config.yaml
crop_scale_min: 1
color_jitter: 0.2
method: "mae"
encoder_activation: "gelu"
encoder_mlp_ratio: 4
encoder_layers: 8
norm_pix_loss: true
decoder_layers: 2
precondition_frequency: 16
adamw_lr_other_params: 0.00085
batch_size: 256
lr_schedule: "cosine"
weight_decay: 0.2
adamw_weight_decay_other_params: 0.01
Rows from block 5 of the encoder of a small masked image model, named by matrix and row number. Rows with one number within an expert belong to one neuron, the router's apart. Each number is 128 + 32 x the weight over its row's rms, rounded and kept within 0 to 255. All counts start at 0. Numbers have three digits each. After the name is the row's rms in percent of the matrix's.
After each expert's rows are labels from the 100 images, of 14848, where the router gives the expert most weight on average: "top examples" is what is common among them. Only what is clearly more common there than usual is listed. The data: made-up ball-and-stick molecule models. In brackets: how many of the 100, against the usual share in percent.
# router: router (encoder.blocks.5.mlp.router.weight, 8x256, trained with AdamW), inputs 128-255
# up: expert up (encoder.blocks.5.mlp.up, 8x128x256), inputs 128-255
# down: expert down (encoder.blocks.5.mlp.down, 8x256x128, transposed), outputs 128-255

# expert 5
router.5 083:142151171085139122147134130140121111127100124124136108063082143218122129123111094153116121134123189117121084106128132116132080157134095110164172205130114126117143108154123111103195139126145089123100117088175148129117130142134171153139119149129094092110145182164107000089165117161143203064185111140142078211162147152163116111145128109146123163110121083123115144139144100087078145073106
up.2 108:134173168128155076164128111137183147081088158092103122096137087122068161180080070181115094206180043135137120147151136163133106131174128146136123141112144140092133114156126178155107122125117158077139129094138083127106140110139133127141146122079156128160120160084083174107169078153157163070121118140124089128167130172136146142103165108115123091128061156164134112111122104117173110092115
down.2 103:147179134122169085152198096131102145171160123127083062106123128183158110168108129069152153153116146113128167176095159141073101151188132067103124178103111138104128144165143166165106146152134122200070132055099126114174176176074169170041128091112130157150177133142147088140139110192108120154115170160116113154118105080158085123100114201126107167089189151092158187061122098169106166090126
up.3 091:082124087122098122162131118135164129170170136157144104115091163167140155158187141088151122122111175176064103144145145178061070174142111100166066121089112143098110106179184162077089114131171129124101122099113130127085142181121029105161093193157185119064127122081105102133084129135155142120130141143122130123151116148126103103124145121125136150115162169114151144185142129115118095172138
down.3 098:154138118123164131101130121132178152075189123134112169142161119147123109108127125167093146134169096104167115162118113085149164168129131125102128095102114087125124159141112078120139155103156139184121157102148119107140109052089212076100173175103097166183090100149130118126113116167111189110136063171122131178127118149127158184080128141130110092094099161143148080130074137089133172094115
top examples: space-filling (100 vs 32.8); branched (88 vs 54.3)

# expert 0
router.0 118:136179070147114141167124139108088107141124121130130138139076129101157196122123195107127115120131085148106133125122106053106118147083101118125125117138141242092114117153168153176106152074105117057155091141051123234087123175140163119099117117138175181152110129091140166185131151109081106127182095096144155120127114114127132110126143159182162055117107113127135108084103113144123096174147
up.2 088:140056113161102098142154130131123115142098153074077122139114130165134144140176149167155128099127120159093128076153079138097136151159077149164089195094118135078114135112138081140111039088173123141133127101134131092120142060180092081115129127118091106108174092090086165100103129166137089121157136130198097132104106029133076115150069135189170095157131073116117173127125167127155132134153
down.2 092:060204178179145200188165107134144129102169146110137172108123113114172114113116110143128118098128154092135134110115087122111161205076111121113102143122143088159151130130123098100112138171118108063159105128155128148101128158159147121096096130119161135137159169155118118139131116139124086180123098064061089141121110122145100125195138167122125129146132120138196169101100084136108123195132
up.3 092:158149160129144174107069115156088183168134161050191108121137131101095187103188119140134093092151125186087131137191140119130137134135120194164149189124112115110171151136141173139143110165063139164123100165144180116112132133074116136123083117117081123098111151158147052115144188156149079099118140187129115170108112072123072133149193133167076104148081175139072107118103139155050096167168
down.3 090:148109185144116114102132114150150128123143108149127140130091143099123056107109132145088144104128206094123144101092186115193157133132204139102080170163169108176180151156121069147136161107094137177132142137113154143086107103122105162131146175105126161167163140077080170090143093108098123146206167118119128061079065186095075138119170118149151174126184165109121099093150150158111135146127
top examples: small balls on sticks (100 vs 33.2); dark backdrop (83 vs 49.3); balls: three (43 vs 9.8)

# expert 2
router.2 104:195137159196113107151142112118107143137134105098129142102125172077123138155100092072148117123118103151156109164118154096137153077160180127050154043116158101161088057100096154108132160158116165123185120133097123124117103087042152146127151152123149110118124133183141137155121146115087038151126172066111107067155163136098092132110151104115122162168152127134158119129119096147155192111136
up.2 081:081204135130117108074062159136127141155064109123175096066121150106112107111089099105114117155126124115159164120115129144151130123128157162102101134121095128133135086088134186108070188108136135094154125197133144079155072136117139150161091168123143120074122128091143125143107136141111088064151134160143107087104094134146162131139101125085119117089114107058222104098098181109145142097184
down.2 097:105078179184060126188141138097107048089108105111135050146138105124083041144128067109114166203143179134121134144106099120146104153051118144148080107135128128107131101119136083123120109144198120160131074112136117172138160117100116106122068159142115168227113134103134172128159084118158109147101103136107193172118164144139120112135213174144136108115095102141116173104125113143125095180167
up.3 090:123185124116163114156145082112085164185112184125081062110128138153144158165113083076100098162150103137151158159131137106069132135127136119062186119116161061113208095098107084130097169103117169063144135107107127089138161183063121130158122161172151122166144102192182084119137144164092153165136092136123165082092169150087146147144175140147153118133130135136148106093148169109098159104148
down.3 098:130175107110172179118097128111094087125082056129109147167180127097104125049132170184100126130111134134155142110122127151134116068166119117117114090161118204111158138134104155125069099116149081162130150107136103143187130072159107095137143085114145161087138147132097102171150093129180115136101172134166138144131124132184135171136035147083093152148124163132106185131136070136069134158100
top examples: dark backdrop (91 vs 49.3); branched (87 vs 54.3); balls and sticks (73 vs 34); balls: twelve (35 vs 10.5)

# expert 3
router.3 101:099120023122129132101118150120070087119146136149137107095075116184125130151061130077114112098093083109150120071119115075125116091128151112143108182128126188125115168133180137179131093131122155083129128147094121216142121174117101157081175105184123136154068078060123158150118110175090092136102115051121145178161152123139088119048157148131151017135111111168112134119127115135130105175100
up.2 086:138112168155095123161128130184180133144094139169148135168107092195133170111107167147174106073093104113117146080161065116091055129103153142180136152140148142132142125119104156148121109100140153140082061089139115190156171096159121100112141163109202090177147139076140140196077073128162145114124125162170146148138088132180128191098135088142160106094176154099104108101121103110143072197135
down.2 085:113097106104166109105132121065117159063153119078115169109155142115145143103158116111178144142159118092214044180157147209140171132147143084132107064134086120136122103134147142052121139122162158109168154156148097106122093110139126120153143143166032093105093089135147145088123090100118099096104145157116069102105100172093075096164114053148102179098134114112136143108121180143155151171155
up.3 097:081151091130102116102033167134165107099163059126119073115152105119093126119141081160113113098188135155166069078136123178088139142102098115066152166166174159132125085096084112172120175194135192125124155179160093156117086124096186133092099056128127120173144158143146135172091102087166103127129138101140124123128109134120149131056122080123125147147209096150197109108152124183124130105122
down.3 092:141114146123126124073061170068113135164136129124094102115112140141103093133058160118116097076156101147143110168135151157136115178205105026143134122141075107106141128125105121140116084144136140129070167154131124123170140178124096139193203122163068141233045139150144076108146117153083166132131162126105120089148137108183132108098122147161169105090177114115072130114073157071155084116136
top examples: balls and sticks (100 vs 34); balls: three (97 vs 9.8)

# expert 4
router.4 127:143126042168120123101127143093133204148146126143116126116182141143174127127100127053136117144066149113100129108185111075106099123179138112133211180109171140124214115115168136166107128137118121143170140140130141133113126153129090128167129103126156145164129077063117146144119133110148143154098124132185127153132172150128120135137181095158108138125110122205153209110167130163112163140080
up.2 079:117155105101103094123069093160106083200093077099136090181172110087136136075109126130146091116133128098137156151111104076134072098104167164071163099134163061109199135123126158183081150118135146111160062103120103165115102186189159150124115128160114134166116112136118156140165085099173100120147176097151104115107126173061178130119149140080169141150130111117167135091080082104102155210124
down.2 092:192123169158132142126124144074122120154128088159147095120107169100109111163099093133097190157133143141162134107172121154116142132110099092203085160080121159074071131189047126124108114114119091161125159172121168133089166102097135069142123153126115121091070135131124101104129186185121125202149146142125146128152066097157142129085076138106077132096100157152114078193131174169079124079120
up.3 144:097175151184159149147159106113098071117102116100101130115063144078149209165164168130129136098174080183120159180131106140106160148106109151092104121161108183110039130162086131169108151111125175066097132086097126164175154093130164135095113114088158186099131161138139163119126155131049085152143114077115162064135108140129128096153085196102206055080160136098098085121081129098163114161109
down.3 206:080144132170106129082187162117151093139226117103142135105156068204173153109134124074104127119114186156098114109109065156106118146146132174089104105119060160087087134078224165093059141168097138138165144152186136092115153132119170067078140083133136096162128191110135136120122091110161113104136152130121144128077102092093108117156139081150117143154140103137094140138133124113158124090108
top examples: space-filling (100 vs 32.8); balls: three (52 vs 9.8)

# expert 6
router.6 076:122135046145135131142132114102131055119174116132132120129097159164145149141108176096122130090098096111127136088137118051142127092102124122064184147133106255170095139135148177194085174104119136097137096123093151148127112139158107131074115135115160167163157146091138126164137128083083126132134066132107136116117157104084081138168134108146150063130113096163144173126116114177149073175106
up.2 090:124159112134122147151078058148097102122140141074123158151167147138127134118103083189099159162141150193129110125129146180217124151097162198131088105084099084163170199109164129103117164109113097117108080216133137136138064187120146131111108179084097136164185065126180120124108103130120035149145116149106060187141123134135112126147133077133104127071084150154103119123116096119152121112115
down.2 081:128117155086124163144150093154128137150098066097158132134110096141169113193079132100121150156172095134120180159116170073169068160205114124118182168141189148105132110163108122172108125117155139127124129161148127108104170146128084059138110100136144134081108135056125167163165135086105168107118204134141133106158188126113093073072073149138111166088162136086122135135177112125092168150077
up.3 111:180103118132123128144094144107117110075201109102117131131103172117147141188133117168180130075101127113048076160196122104103089138153165111028110147116124114181155116103121133192118150174143153107124129103126159113172116132087177131115124109126135170134144166139158183147200153081164063134097113093159165086145121087098150161200130125127153082116113113136085170187138127173062118115081
down.3 116:126124169103130119162143122117162099097133098138155086128163139162134048143134127110141118090160120128115130140128140120111149097068127138137131153118127108120162107167103167118162061148118184142108091148159144131155126150105121132125095119129108056157093134106116192190076106152144107100099047137146163125191173169159100099149122143171167147184126153119133184142147140110149149111077
top examples: balls and sticks (60 vs 34); balls: twelve (48 vs 10.5)

# expert 1
router.1 086:037122154074106116116088106142187142158115112110138104215223125060093112108138166144095092166129101147124151171121092155112153163153111154177114039162130134086178126131097109122115089103153119141098136103133103093137129142167127104129156168131133137137100107090111110110182134148194226142106121242130093150098069182163151099158101192131120108176142183169109131126086172095121083086146
up.2 140:152159154143147131128132165159158128096168113125190071147172110150147096124095130160126115087094115131091113134182096079130120194101105117122063093123135110111122126140129133210111082095113161088101163134193143132113115127147109139117182119056105131125196159144150138095172136175144147134132168074178050100135099101148120128072089132156146071149166093103131133125106108171095115124108
down.2 110:178098186153094165113106156133091133058112128119193151129154100180168085113092116128151117180103105140126158199124152147116148157138121209126058049159125093118131124148183180132114153123175139193066151119128164122168115092164137106133206139113173162147150125136122188147159094156097151137168118102153102095140174131187134113102153155207123160105110105151169129156100097109125120111142
up.3 080:088133145141133151170143090118185085138151097151117090114190069042040143091107163142059105151070157134177113164121104111168088135182108114138096095135147106116191089116077130116170194139124157118087178158163097171097118108150173168088143106091145156071127090131075092185152173162152130189090090080151136131097156117145132141200133140141090129155139150108119168173148090136172136136136
down.3 103:164152083163114104078104117169197139096109126132122142070082123151202078121154131111132107160140137071150047110107212167066144155076163142095198097134113137118154118130138133072099132139166172135112079093126144088113144114140128108149146113124080085179135146119162125093161106100142134138145152111101190122166097152193091150152132155100068152095113083105095175053108094145110148164147
top examples: space-filling (100 vs 32.8); dark backdrop (98 vs 49.3); branched (89 vs 54.3)

# expert 7
router.7 093:125068143129130153156131157132145108147160172166112114118128088044099102146184157168165185107169162116148101150159172151160135151067120142183067081095089108154121115077108151135107100122121140145143138118096083132134185072140054141111159138077134141132197120096150139167095129111095123148126172130095145034078091089110176145124124109054128092117151131088096088121127122138134075198131
up.2 106:134141134137149093113123150103078139107119112090139172220093092132111156154109087068141137147135094143111122179160109127134091107100104138104137146123153119138142167130092138118146182146157115117149151140131122122112102163107095079045202127137187144047126122180123124089136154156102133090140150191131131150145155160071137166126133202069124202097129069119114155129130167101172171107153
down.2 096:158073127133116144137170165177145155123049132088108147087164178149075134137121092144135096087160130126087141145138139190097139196119138143135110192124084111091133090102167155144100206107148109162112137112199109088137136092189069118123168056142068082117100117135166177131115109134121129096087159084070176172131134166150089142209165089090090097118166100118175164077128104156092105112133
up.3 102:189140087165066192144077184112095141163039128136160040147127070104123043144123147101134037131104153148095166149123138117140111113193080136141094139108109158142071128114152144153091206165152134088105111162152108135193123156124121149133110162121148149103148088125097119155077092105105117127125142095131117074127124121084079130194088100132116144138055112129059112120068152117126102137171
down.3 096:124118152073148108114173099157062085175078141127146149147129101131221156141105116123078155116121154135151130159086136185170134135180077072113166144119118148086140107135145097105145189064141115128095116156104121152118140143158059132156081038110113171183101144061131131112138125133089122137121115161162171115114158129137075144156114181155142156140146108155179117192126141131076125121132
top examples: branched (88 vs 54.3); balls: twelve (43 vs 10.5)